Weights of a small image classifier.
Data: 145000 training examples, 25.1 epochs.
Rows from block 7 of a small image classifier, named by matrix and row number. Rows with one number within an expert belong to one neuron, the router's apart. Each number is 500 + 40 x the weight over its row's rms, rounded and kept within 0 to 999. All counts start at 0. Numbers have three digits each. After the name is the row's rms in percent of the matrix's.
Before each expert's rows are labels from the 100 images, of 14848, where the router gives the expert most weight on average: "strongest on" is what is common among them. Only what is clearly more common there than usual is listed. The data: drawn branching plants. In brackets: how many of the 100.
# router: router (model.blocks.7.mlp.router.weight, 64x192, trained with AdamW), inputs 0-95
# up: expert up (model.blocks.7.mlp.up, 64x48x192), inputs 0-95
# down: expert down (model.blocks.7.mlp.down, 64x192x48, transposed), outputs 0-95

# expert 61
strongest on: three-way forks (95); spreading (93); night (53)
router.61 093:485526511410502455520551450546482461523501506517519575473441528458470531552543551491483460554490465476481474501543463569497464587523475474494514482553483487559539555536470511476569508466494550525539536543442462503588545505474495464485477560480530526483510474528524498506522550483541500558
up.1 112:521467538497578488463546526493534561558504546473498503513464495493548500458468486561514578482532529506571453546526469550514528505516517508518466531522478472490562445437536499478455567493484506495439390490518519537473475451484438493532435495490613527487504507566556567566486466573486476447
down.1 106:454477446518483506494546522452496509507523505570541515491530513580521537498501475492515498453432487543406517526457508503520501476502483526512439443527523514510411501518451523396567482485514384484504506475496475530485499534538525457499500494500457421511480526578498482524518524445460583442
up.2 112:582521468557481454466535588471506498431507533505512566492417574501497561475476499429448519503528511485452573461422477489546531495478534559452521551432479494506537522508539526521602451516400515509420458462463481498492522515483550422462511554542497486488492544479464449564563529454535553483
down.2 085:460515499509459455575433514480541471529536550521518478539476600510566499556516471488474462536520490565529488438506535401477504480416528484526582524472493413492508488577496409483438438515498523508445489482441492520464590442506584546543534465559528489543488518457444509501559498503544524492
up.3 099:475585465424541512451514443493502496472456444462488474492461475508498537459479584524434442534479418427540448569513473484512526513489564471538513519461571443509484499493468551528470512445450515406473508483472511437538477479552471465465485570505526461410554500504498482514451544485477568467
down.3 112:490535490600513445491516576526475473478499473487578538497509452454501414527518549506526558520423539508478568513497365473503497474512486516482505518581473487508450495561441529491606481550531527430428521505464477604481456553462434497522512470435476420510438442515545532485528489539581528586

# expert 40
strongest on: spreading (67)
router.40 119:535469445547519489437578537519460544459452543452441515506482514416506528461476521430430464444446532469535482532546463498490506436543540590469573482435538552440507491467570575514437568471517475404532490479460485539425543551538436508521500498488461507531499460552509551489487505473490506489
up.0 104:561398538506508582459507546478537447488486463573476538545545537552527560531549431463547440557553418460466512510535512505509487471524474570501510524570476435502595477506433484496505471556466519542489457557471518457480495502547533480466466534409484453521444517419409522444509490467488446552
down.0 084:508551539544525471460512513593527436491520493528581527417474502522481481595532498522592535534571478476519483533506453474538464549504577477526493504429533474532421557462490507542562518569455453548541447489506576501456432537496503509466553452508533450554519440457463419506471458485493476454
up.1 101:516467570519494495480405495414457552528453424627517506405525533505486450429440484446401496507527542487504482544480518464437483470487449486532501529586509565507541572471481498454493515545479468482453555498532483437477530530548529487459482548481461479541516506516556476483474469491535483502
down.1 106:529477479476551447597620491554582460541527513436473528558562503505522491543494459545449499541560478496485455497465504542554556509513501514474515482474508450578455462504495545503523512526557536519478490482477532547480473445475454482496520447549523516518533456459463524527485504534447550501
up.2 087:540466534512460485470504541479514525564460495533498478459438568502486516519500467429501526463512538505502496514395435540483547611515449484489497475529510522561481490506405451498546459438451452457557520481481527513444559488590548531492476486503494509461436491529464536462578534521513510545
down.2 092:493491542535533525454502496452490498459524440421475457485545503490529490429480492499505486504523463459538551511506486451494424467495493466522481482499528593433542537494541463505492523512629525555439500517508479478539526549615534502473455497541520525458541502506502462490480448455522571421

# expert 30
strongest on: wide (95); two-way forks (80)
router.30 101:537493551458504542543444441461520463582570482489509435531494521549556531549542460450477549552522484529482531553491560496469426520487474488491457471526479512505520556561467459519513512444511566502504452525582503460532511518445519480426537523507545509561495542508459441435501555451443568514
up.0 100:518555520523499507500397541512505463537478573500536522519458457472431528475530507477516538464481516519485458518493410499537502487514518585489505505558433474506449495521535452519460424576539493546456525464504538512465542508532481536482538503619498483400407487471515473556503527463465520475
down.0 088:450513522450506544502532547532579443503541511476498441478513487512496428497496456567585488525489465456519492540502412505471533552546557518450472482501485502579547478535486549530565494481478526531564484420522506454489480453473469546484427524411520499510435614517451514511471547458495528525
up.1 101:482474446558533532521477483514468559546527566502521487473490504521557529495457434566502472491518495606449510519479485497600481498490489550548496599516459470513506508462434580526489547537556427487465458486503499531521491519477527543545446512559483534456468439472470516495496472563541520491
down.1 088:473523515507502431470457473434446516518577505490515490484511436477524498481525530498477442540532577505519492566543529470514517562478533446460551521525469539522428549489513446470522494472526505532474486512512468527486502499457569536497548491501557490490505498483493507517493539469449443530
up.2 096:487475503517496553500416482448490508546461502479505543443474455510451539588466590491456490527458527510492590498444664599501544521556460497561508477470461461465538533531535447555505536493497535515531454531534480504520441434490495513493566467492518504552471548518471455519502500452538570509
down.2 116:527481536526609457540555505576522542453494558492478409513488505489551546516445449460488529451424496465496460369478488462527466419480608457492452501547517553585502482456493517518475489546453539419517547496490506499491549494506525510559447509521474495485454484476510525453539528464442530471

# expert 33
strongest on: narrow (42)
router.33 083:506438508473542500412481504511504491455510462582476489577473507496462538510529527520554520538437480534517484451457553516481485545514563483473531473546611512462477513430494515417463538474459462472559530511454461521547514567457512512453460455523527548447504455454439578529514548512500466584
up.0 103:456521491458483502532548537515527537492561551524534506427483504515515489521533512452565508496515504511457512430452539441577546512557479449482615475514504468492553557442532516525521448511521502594539490526500428541546516472468500484444440479482528487449464494465522511482493522367558444523
down.0 108:481538463500495493508568573518453461430573495496579524545509482495568491563536510504495454493551502449445464491495434392619455507557444498526498538408533503466485572490512543513491514501580493523535481530408494489427559472512523472452415457477487447464530536495532442542563528511515418478
up.1 101:423489570440545478468462481505502562426511492565528485467503490427566555517537537525441504515505508440455514525532493443485511537471473544543503471582482460417479475506555418424499464477455538510544464555505524499560495501531503501470556504503493537531572503495501503423408484488535541536
down.1 103:509466502526447474470506509560457491460525443524517520442451567505567552557521568546453505581453492489497526521537506442483450446507492522539557444544456540489476460433515494484482492520496568515484540554512539500471519467496526422470519509538585529469637516474565526512534547454468489486
up.2 104:475544423459456446510443531581544541445466473571496532481425554498478489521513460463510569536571486494514472493501468472538442437509413562567530500464495475513523472509400459511431491506452496567424577428543535544446492396547545499527500510493551520463477479497486519486500520470523477429
down.2 104:551475506492471511518499524570536544464467487564493520467496526496487472520510431524498543454469503541521485521541503498502457541442513482468527452509415526460509443445446446510471577583494507501453586481442578478530506497560540529461472541573543522443494524554431490523535520475528437480

# expert 39
strongest on: drooping (43); autumn leaves (42); leaning left (38)
router.39 088:543521468457496527516473509439469496482489499555572551451466483390458532437565515483580531452469531446500507516457604512499504499542540508551533486554522517475549463464499507428453497502437611524563519516434496532544473469484478543501478525494553558576441506467521489534531530463513481436
up.0 099:559527461462517551535455471512519524526529522520552472476496598487594468514493539573523506480510478467522493411494534538494571584483517585497443500502538454489497504488531520474501447490509498442529503462534479472479471466454419487427483511505458419486519516517524521468547465517450507501
down.0 089:499477436572448445478488508464441469560478433469448486471487424500515490408526445549540520522502480508430516421476510437472421442474488507487469511518508486509509445499483492501551552500479515535497523454506537511536499461463522552454539532457526478538510509447474504497442548467582503475
up.1 096:514493527497499533499603437528504456482512521477479528470505538516541528519455461510421515545474525446421466524449521516536460471545491517477584430456487483448571478453524430513495458563522519529517485502448413472542564480482498456491522513598507534534483512558536493447457555493546518492
down.1 103:573493497565516466540549571566500496412548506524503573532507553499484526486494505523510538506511563463429472504574536559523503497488471469478514534446519490517604479456559418609487490492508560505558451416544510553477571505475525503482566468535520556554414532495477442475452537539487470486
up.2 102:537489493447522515464476525519539493432585432527481521537457497550449488521502536554415471576488506508484440522449511463534484548502524480493486518557551447499494476459451506449426478539565506561566437524482526534526434438531460550500515502460483538499491539536487498551519566500447485483
down.2 109:476501491478438494593560452497491515501473528482450570485461521571517498503412510494492556512461526477508393546457536501467510549477525540454448486478470505480495555454564463549457513532480487491576543476483522478559501558438455475501513517498492496524523478532487502513533481542576539526

# expert 36
strongest on: two-way forks (87); narrow (39)
router.36 106:520565560434538479492458492501502596433557528524484487536483579487580500452458510439456552566582435482494495445546472469474484541471539532576470523471516457509516477557433531409552488519518493414513509514507485476567452480466462499535484506459574473496514515469556508491447475549479425518
up.1 102:511532571469447427503530549530503516477493488456462551461550503537492453495512439497463521527491453531474523488578441469524526487517492561540460488507528549502473468485528467443436519498486450463450527513555492464529477531551505522481536534525510532459499442487459525537474485447515488562
down.1 095:523490485495499553452511503535546505430522481478504435541554545547487549498514561493501495496567567468496484561470524583475480519490459491467505506520501490558513484484420542488499477515443593542488545580510545490463457489423577535491477477443537527557455488416512529451494463497511458493
up.2 102:513541542454472441493520515550529516471507508479490557524540459495507504446527486430496523531527429486505519564524458421550450526524485523575440524490427516462524486429528607467479493508517501509476548463516553517555570534531542511529476504512501569398535511472487543429500528462475459518
down.2 097:505480518539492509508543496563490503513424514525523493440525486501514494505515521463486538527494556527503473452478466523482482503527509458491533384470533452486554429565482528514528444550416500494438447459498433518467418498494444513431537494449521474523499543520607512477481499519450495535
up.3 117:436463440515444481567474549471473442552468530527520514530504494475524518535501500514491486570503484475537520437462540503405512447509536478474473593547529455504527538489545457487504405447467554448494538503526516480530450548481512454494459519492490442518415519477458542531526512452536460542
down.3 102:511513514535515425508468517499529490563563432420491499497479517493415562485579541458562514513545524510477454480445469472501512450506506491557469491577507501396422419518433471463454492500546469568431458568516480515522548524507496491477448460475549448557456564464482520525529526447468521505

# expert 16
strongest on: leaning left (43)
router.16 082:583527556526481541487415483450489505518478451542495434535481448599525446443479528473485503526460584450511568455448536522439506551558540525446515446549503591462535458529435518506498495493549480498486513510469524437490547575496541439514462562467463482445499464548433465525470518456481526515
up.0 095:485483423480566506526529473544540519501424446499427488523506507554524471482496520486446466510454471554497485530510484501475536469428495582544474519504525483568484408593574489528480451403493490482591496497476475533450487558420503517521523515436507443521471535503456554432439523536518567512
down.0 082:579428451488566481501504502526447517470510520488456483473514576499581539483488450459418542534584509493473495493500450495482404539486434445541496488512456581464460536534427499549451510475450523443501466543534483473536466541554456550456459508527485506571558442478512587512453543447494500469
up.1 096:507438479526536501497481469522503489494584452526501538469403507467505543544583509595480466451460518555536535519474521459503466502481498556453542479515519450544441502510450537520488478477429539516517556506492486517486454541488529498549509538506488564533454511544481517455562486547427529514
down.1 113:472444500514498461494477449515436478619508537488430513495474534514535487525516539482477482415527533481426512423526449575500539489532491542493506479452538530527446481541485482485461480498508553470394519494545552495478447517482475516522528456507580426455495532384499521510584533526417488459
up.2 085:525527408517481495492510470402575553548482519522486536587501511529498504512491514462462498479517495521486457470476494493529530471451572548513585592458469479543471452563508472585470511514441476483451577437502588545503443494424530530535478474465538542468429567467518488521439525479483519463
down.2 096:458507585566479481518534518554484516548480511436508390480530560472439540481474478461487496512539459504577524480504465485508417548502530492512518476546536575454487559475488465481515455441508493454454537556473497571519512507522487565500608524507416482532575484476585492463475453532529479452

# expert 10
strongest on: narrow (99); two-way forks (72)
router.10 113:486517473483456482523548500497518491510591561586493510430412519433539501516544475465514462509499528446486423484546586544503503509471495528521446538569515444571490532467523518504503478489478534554435491469513488493526540487481482445510487480507470422508462419502501451455449485500479532571
up.1 094:483490443467429479436488483528523509529498510441448473469557436535498536498452542613496520456438513436499522534491477453504519451490507480545522469469434512515568473498497518558466448449478451506436516528531445518569478538498561448543438486477510506559560484462462484481497542522468474460
down.1 093:516501513488501518489508497546465494472493438436518562527461517455386487508467506458484505441414475492494524455468536419536483447571467531514510525435511555537421505500484416493517486483545499475480512560576467497522514572452444512480535519567487535466498463465483489505460458399458490509
up.2 097:503467569488474509482518508476526501525452466466442530537492465483536546525529554469498473474432493480526456550462518585496524481528581550490549510499473447566507558496460516618522513483489471466515502553455572480531562493564494497499504526490508566467524534523494522449496498518508514474
down.2 090:470469543472480568557394519481588540486449452494476544500455539514531510524430457487446544540426456504492539529436493398506492473460490466517525498486482490511561530536555520491465473507491528552571471540607387504479485467460501496469515521450478446498545508508494553479505513449498507459
up.3 100:492437479564533518501496479523430483522496591492442469444506552499613523505530493503502507524547546554560528452559479493494509534485571477479436524503494506470444543489530456527489547493475536504432478482525505521448453520474540498514467411451514441518500458537508476523486534509567501451
down.3 097:546544529490481533493508472493511569501437507554521543463527460521559505464581502586509545454497493467453438505548503540506551456479509471493534572523476509518456481529505415421519536485481473498559501454479458497503514538452385509493450527570501468504448455459554517497448512522419487430

# expert 17
strongest on: narrow (87); night (42)
router.17 111:412507421493422463416549556504501554570559510515481508528545485487489529434471493504480514459520511558494497505547482471574478460521482504528582493481475477512534440499532559436557477506479459515491549475491531552513497555458505462506462447539454473528527529517537559528557519566552418583
up.0 089:483478490585498500506489517512470439496455532438600506534494514441518507563478504449531483566542483567595489447468519427500524553513531492454546507533504449565528462570513512527471508541497520423522506475520527497530546499496555537490502485564418451426547472519504463461513477509554423445
down.0 088:515593546484477490487504449510521558469576487559447507525542507562489550436551449569478453476436515439409482526517533525523498392495483502475534554458522524469421496442455464513530502444481492554456466474436519548430448529487508463430530518479557545604491524483539538477506567511491526467
up.1 104:515499544464548464530524540489534512508429556512550495483514485445473472480580506485525492529553495531557469509503506463467512450528522435534493453519513441520490516418468506537490563444464488466497434502504435594565490533519508482518526499507537527540511536534535537459458453515585440434
down.1 089:526600433569509542450522557543455513487476555490500477488568472497465529559515549530521555438455514450519439484410474505468569502529547501524535575485531503422508471508534497477448529522539530526432551503516580487507517487492463544465501507490516465494486519427435484462483484523426481538
up.2 102:436473525513507441493496474489453537529540569482530548524538492464470461430481462507468452436486485534487590521525497550419591485528560490475480476488532448466475578459454531533516434485506478446562514544582528502487456584544469472558504476496486462520498505561460452513436470482534590485
down.2 101:509462459483476507416513475503544457454518454578513504538435499572595547516518469531513515611484475519549453517457503476545434499488491517563502504482515499558545462495507517498501540555513524506450441479465488529540490485471477476476509519469522545439447487522532581521528504507442471545

# expert 11
strongest on: leaning left (57); narrow (43); autumn leaves (36)
router.11 087:532443530457496501476412461473439530510469560510512547543467604475486420431496577515480524508471540486515466484551544512480414555506442560454437518535457501489477463500550497493466555425446455558483507416490525457485444561527485526487562483529527444560545499540523473502484471493485518501
up.0 099:519578497508508534532474525425515480507529484511477505437471455487497538529597487525493499493423555474451503494496465492466555616489454542441443493478486498538526503522498470549535514521493463436491517497529510526562494605494478490480561497447461574560474464536458609553491503545593486542
down.0 097:497491481550511556495468458455546512535469515484516491516423509585556472509378526518458485450434431404425474585577542533481434633509525437518470497524483541560512569501491472471552465490507524509495488512485508496516514531554472520474463456470469613503439503510480447467494511545488523506
up.1 096:500486515490494563546475549553532507480463552499452505516444553494527482530485442463415511476476561514529418450471391468543458487530461450432529524441491489501501500493543422454469541507493507484444503471509482525501557551489498534516542413480487451504461453562513530510490525488499494561
down.1 101:500463436501462562456515548552538532469405563528495507480454582468521534508453465511467444478417468526513407491532451496527488570476468460466516516466433565534465482499471417487553483439535450536510499437525496439545492462472597508530504529453490516441494536517523513509573527490517533542
up.2 090:542484497509507464495493611560495473467474431511524519558543491472498514462485511451514471495509513451528529476474544568502469507521481495468469513507573477434449542458474479509541476492515477501502461496496484541542510476457483520473418468537405499501522466448536498519483432448534442544
down.2 083:474475544537529511471458561498448513477551477461532488463485502546542505488442436504520490561480459509515492581489520508437515467477470496479481457482496454457586577519476421441498493564498489487549480557483520519440528453483554550479470532464512465573467479472563529529550540519528514402

# expert 45
strongest on: three-way forks (93); leaning right (72)
router.45 106:454539483503539537528500536543526464469490519490541457526483461540488491467511540496548495439513557502448563452475559490547471553560459540479484525516402517517436563492489562549539516479497565529505458517458501440488460546505482532523446553532548559520429482463431503540545449543417539488
up.8 095:479468575577499459521496501464583478522569465508474496503536495601516589499482517508559456458451562514513520455482435520480476479485534516493564554453460498473499497500540522592478531476521562485502536529546491530504514427476468553474464527485541509477540569420439515577450478503501476496
down.8 093:503462506415494505529564547510509503541486515538457507484486527518514481497535407536477512487529487432470468551505487553459493519517500511495463459536472486518513550416439504456506480580526473511559529548529517443416536473472493576553476444443530470492447528517549491467518485477458514655
up.9 112:513496509449535487514392471517496527521556519504482479520513567590571425488436492495541558410478458456477509447549522473557492509445463528513544519497502573444455489412545576474533504509479500503451512603555512533447530473495433504481477534505447544561424452558446462528502438545536471495
down.9 101:502517511534488457477466522576509466522517550498470496510453491507465462547525450477490488550480536511496493485491542465498557509512464568495494466414531435390479449531545461497534521512447460558529477460516486463533479521467599468432580422476476491533517484602529509593521413496481499471
up.10 101:478528487525461523426432519543456538535511472498429552431474500492496472506467459456514484509472513571543483522522518434515519564470476550524467485538532580511488609429491512543544467504492536500476446498542447539464574499508515479434576564468530463522446529459443505578445547530528518493
down.10 095:522439464531510509512537493510481475501532449464466494525425502442490504553433442464480513519508460424476509470503491556576503481456513500464557541466489574473441466547505416511479513504496446462512531582430527521431491555474493534416488507497523413539546453503541528556547471483506501479

# expert 41
strongest on: spreading (99); two-way forks (80)
router.41 097:474513485463487469444475480484458591515477450501564489492501466486469532461424477490470494542565557464529502470578461519522511486453422479515482560501564516450481504444525503532459432525437434491508484484505518526515457553501529481498567506583581484516541487544544462484429468464467446457
up.0 100:479431416476496540513492517523522495493485506504560536618432446494485450531463532457544478524519510518589504465552537522454449574460539446460485471516453511484461548472504519465487499491498462540507440436514458449545510451513489377436502467536487574530490507514513551418520499511491507557
down.0 100:493499506494552583498519473516512532545497504477485463469562462580566459560449532499499498569510484538475500515490483523417496546516575555470515449554478438539528400554535501476510408548488542479459566487460494573531467570499503451524560519537497496479504545409531464421491486525441481480
up.1 101:530484544421502490504468466505451476474453463458567502503539532519499539485427497514442556512467478530459541524484490508507473493454539454500485443510495585524483537493474523439616405520489498481490480480470461533452419536539500460504522529507453491560502528537484504534543495427491575510
down.1 105:522460547502562487441506496471411499538528443446478505444436450508465509509465448522505479537515513546474525468500504468542498563501508409499572533534520495453408525423481480478516505444455548517513524472539513484488462492520436489482542468510450457573516499455530559472509483508448483448
up.2 091:506519521466518487565539509516504548496430444472505484474466457411521600489472456534476539447495463458526516472511450543535467505534394487542510473522476529375437539472504576477522484527546462441485483555569551539509467549485548479439511449552561454561584477541504521562545510448530493491
down.2 104:499511454524560512391490402498421532431484467501430494567453395481471545485454553516460519565562550606495533510542568515449512479487490476508479520552446516439488546519545444498565458458456485464497524471515464499562423587498512494487481586533511507494523446519456420535535479475482547473

# expert 12
strongest on: narrow (56)
router.12 090:550542462458463513479469558448473507438429492504529528505465534553491519500511524518507493458472534516507437571485487540472442445577487514494475541533457565562515527489467457477510463420489529551509508484595442560456466495521541533438511501498583525563524509522492536502498539556498504508
up.0 103:514553449493546506449549425478426514507446491512456508522505559511528490477478445487545494496507502506450461415458467505490481531483514494483511498504489622551434499483475529549507488482518472474462546495434469460557448508482492465413497561449547503561475421552520517488469458484465581485
down.0 123:472441463485489539540472541520495532456471510559459521487533565457515536534539547498536545490496525445507548490497468566507483501546460445527520522457508441451487498532442455478611541530415492560445524579516428439501489474476405545508532536476420475444479511481479518493539489520524449507
up.1 086:420484468563470438531531456439523453516518523498469508522481484547494484540513472540442590430490507514453507534505532540504496531517504503538506472505448504505520633465466460447469518506508535507522595525558490484524514563474403509516492527531469478591564475473514519447453502478538471431
down.1 099:466389544505575496532569415417487476523511480507496545493467493496558570478593469490431553460567503435431542500443495527501480511552496471558515522527456534530453554494472506461479493519509485515609597544439526462490567461529480494486475513484577457479487490451564488505494501556536464483
up.2 118:485527537497456549481506496507509471500494473491429476453472493477538495459539563490442472559564455504578529449517557557512459497477469446574591461515499476544529458447466547497485564509533519449464506448531506489582509509475491467565530552549525524534564474495503446497464581476571513503
down.2 117:457526461486574432503484479589473508560429444526532514513481517472514461493472471498446538446483492515475491530517441440514522575445522510477490500517556532459517554478503417518466469508444453486540510582550466555548523458510479448496479490515464454495512426460558464562498474493409501507

# expert 22
strongest on: drooping (66); autumn leaves (44)
router.22 101:523541543488462487513552524478449444562515462458523499439539508481447451526444488561532569527567466473458497505500427486546527526549431561481583539535502458527499535513503518563515414537461504457464526513504455606503507438566497507511534510449534488546502467479564583430461401471468457502
up.0 108:508398568526524532494429446493519471492574519537469536518482554461463508430447496502526495567424477533444506572499552447513462507517422453506518512544554537488477462450518512552488484536498513533503463407448475475520531479548526439475519530529517529459503511521472430452463464586503486496
down.0 099:484562480460531558539597520477515485560459565486528434455532484452463503479433612488448490516533479507469504533517529469528538453542476510489501566475469559531507487515467484461524476547519548526447491455554490508500561518495514553444454563522493507548494532493454473504495505530495520483
up.1 106:479513494601427473489532560523530443527556459529450490450426447439554543511403507500493517477560510542445524550465589500464518530525396437535507473545506520465510559504508500445577472542514484511438447526459538553464509428497475500399504514457550536516459501516490522487499517541523509496
down.1 099:511438592459529489491474477547492537532492539481445450384522627506502480479395461502419481516568552490541515505512516467509491498475514451477507482464576522517457471514535415540445488528554489575508460436593501501482525542514583536459506472498556467569503484467461501468447474493570510459
up.2 079:499434446531493474434457464485494482513543504530556437529591508519539569468443575523517493554404561427485530538481476515487505574460540478458479451489570472506506504542519528488532567491427487428557464554480527528573534508518551484492492455522559534523478472469502393530479520476505534484
down.2 070:548485516546507532528537555477441477570534527523559452561439574507430529466441504479502537495505444522568519471566391498484486470466500432485495496423473446484473477450534559498488517549509502477496488445466466544509485494523550497517491475531518497585506560458541454465512511493510517445

# expert 56
strongest on: autumn leaves (61)
router.56 093:528447539494448470423533454499466529496486494443576554557410463477537467470493491451471431516404473480557482451465502546453465512477519436462469446496425564514482441463421459548528561544494525462482480546476567464476462458444471569507478472510519533529503504599531503527524518556530523494
up.0 098:504481525439522503480521549571446477451538482517553451518531457492580511480630547566530479495554486516456491486419545437501538476494437481566503431417452519538493439527593590547529431466440506545531536554500564495518429425456462460450530542449518513521469510455526505563490519469502525549
down.0 093:469525498515498544454429435481579501510526521461561487455530477493458438540529547505542469474503477492481461547447506475508494491437550503501483485481449439565581450438493532554467573618532537554471525437498479519536518466498481497515597540520497456460451506516523456449502478448565471459
up.1 111:529476509489511534541508492504540531504476454500521474483477487448495458534421470507485439489556533482469486466518483562534503485542519533493488524446463451510508501447556544493653497461441462555504538516518458491528495528432517523508495458546583522436502498499533605477615473513495438429
down.1 106:460465523482447448576468494528534570442500542493501516420504459456568555524518444525528504480519500537494488456457461572563486565478533522486509533473480527545555476537480604501484470537473474489504550554496401551457563487463465515511520460493496460465556503494515487480536508437498444493
up.2 086:444389574475507461509559510517527511482524529491486443474517574513456448532506445556508465505494518521480539476470535501463533421495453534435519491517444534431534583440481459507496549513523541544543494466563556502489511529557508454447533503498539414479522495485468482518486433452469529528
down.2 079:488587500534517462485570506498531465538591526509553494462470542523513466496513530526553531423436484488467432364480484467537471516498501541469533514510505552527531467518473535541507596530495518467461520592467536507500453519478482489553550536459544415561425458439521565531515461514557478521

# expert 46
strongest on: drooping (84)
router.46 100:464482543527455479456491469535534556561545473432498507487516572485426493518469461442507497496492527467476443500556485564493601494430469531480576455543458448482516464513477492546491481496504544466529490545489401554590544490455484440538481403549489531512490471432495459408522499454502500506
up.0 119:502516496440473455562500554462505511539532446495489551501482556503541486498450470473467537467476499470489441462548487608430510536500486480473548569513489482527465501566437502555513510509503425420520473517472494478502427484519594507535489489505442563542524581434467521452539466523509444488
down.0 106:452572499508465558511552538467483451446494557513538455442539483469504472463471442511474531439477470459487469499457440534498562479480565519521569461501475497493546437503491471558520482508497482529451557436543407543471446506459431548447551474451484511493512549592541501474562494545514503505
up.1 091:454439467515529527538498561480533459446573487589521534528464508474494481492476504534507517578457509493462441467536526493485501482461495513483545487499493499461497453495471507495544465519402488504489447537566528512572459476477521539505462542445484530504545477512509515474489551557479579517
down.1 083:548571467545380479483483536511505616545452499557510525515532533526456465479538529459467508558555475489564548496398527443585533529538499494566509483484552458515487452533469470502538530505512503516511478517527577453395538521486544479517498482454498458560491538498582484515449473430516477525
up.2 080:461387482581491447532503526559465506522438485477580499418458552453418506470475527556504501508547441514495473493535460532508510487534479476453487455450473570432513494467525447552533535522483518516553507464497465435501445477481519552529498520489462539524517444571490498475506525527500475432
down.2 085:532511485483483521513473519466405544502548477507497447519526497510490483509484489470548567563496401533562426510490570490495454503562448461538480438568504422512469487564448477555555423524533510525521578530520414499504502542488508497482426494475563534535467557463524511497494499469528549469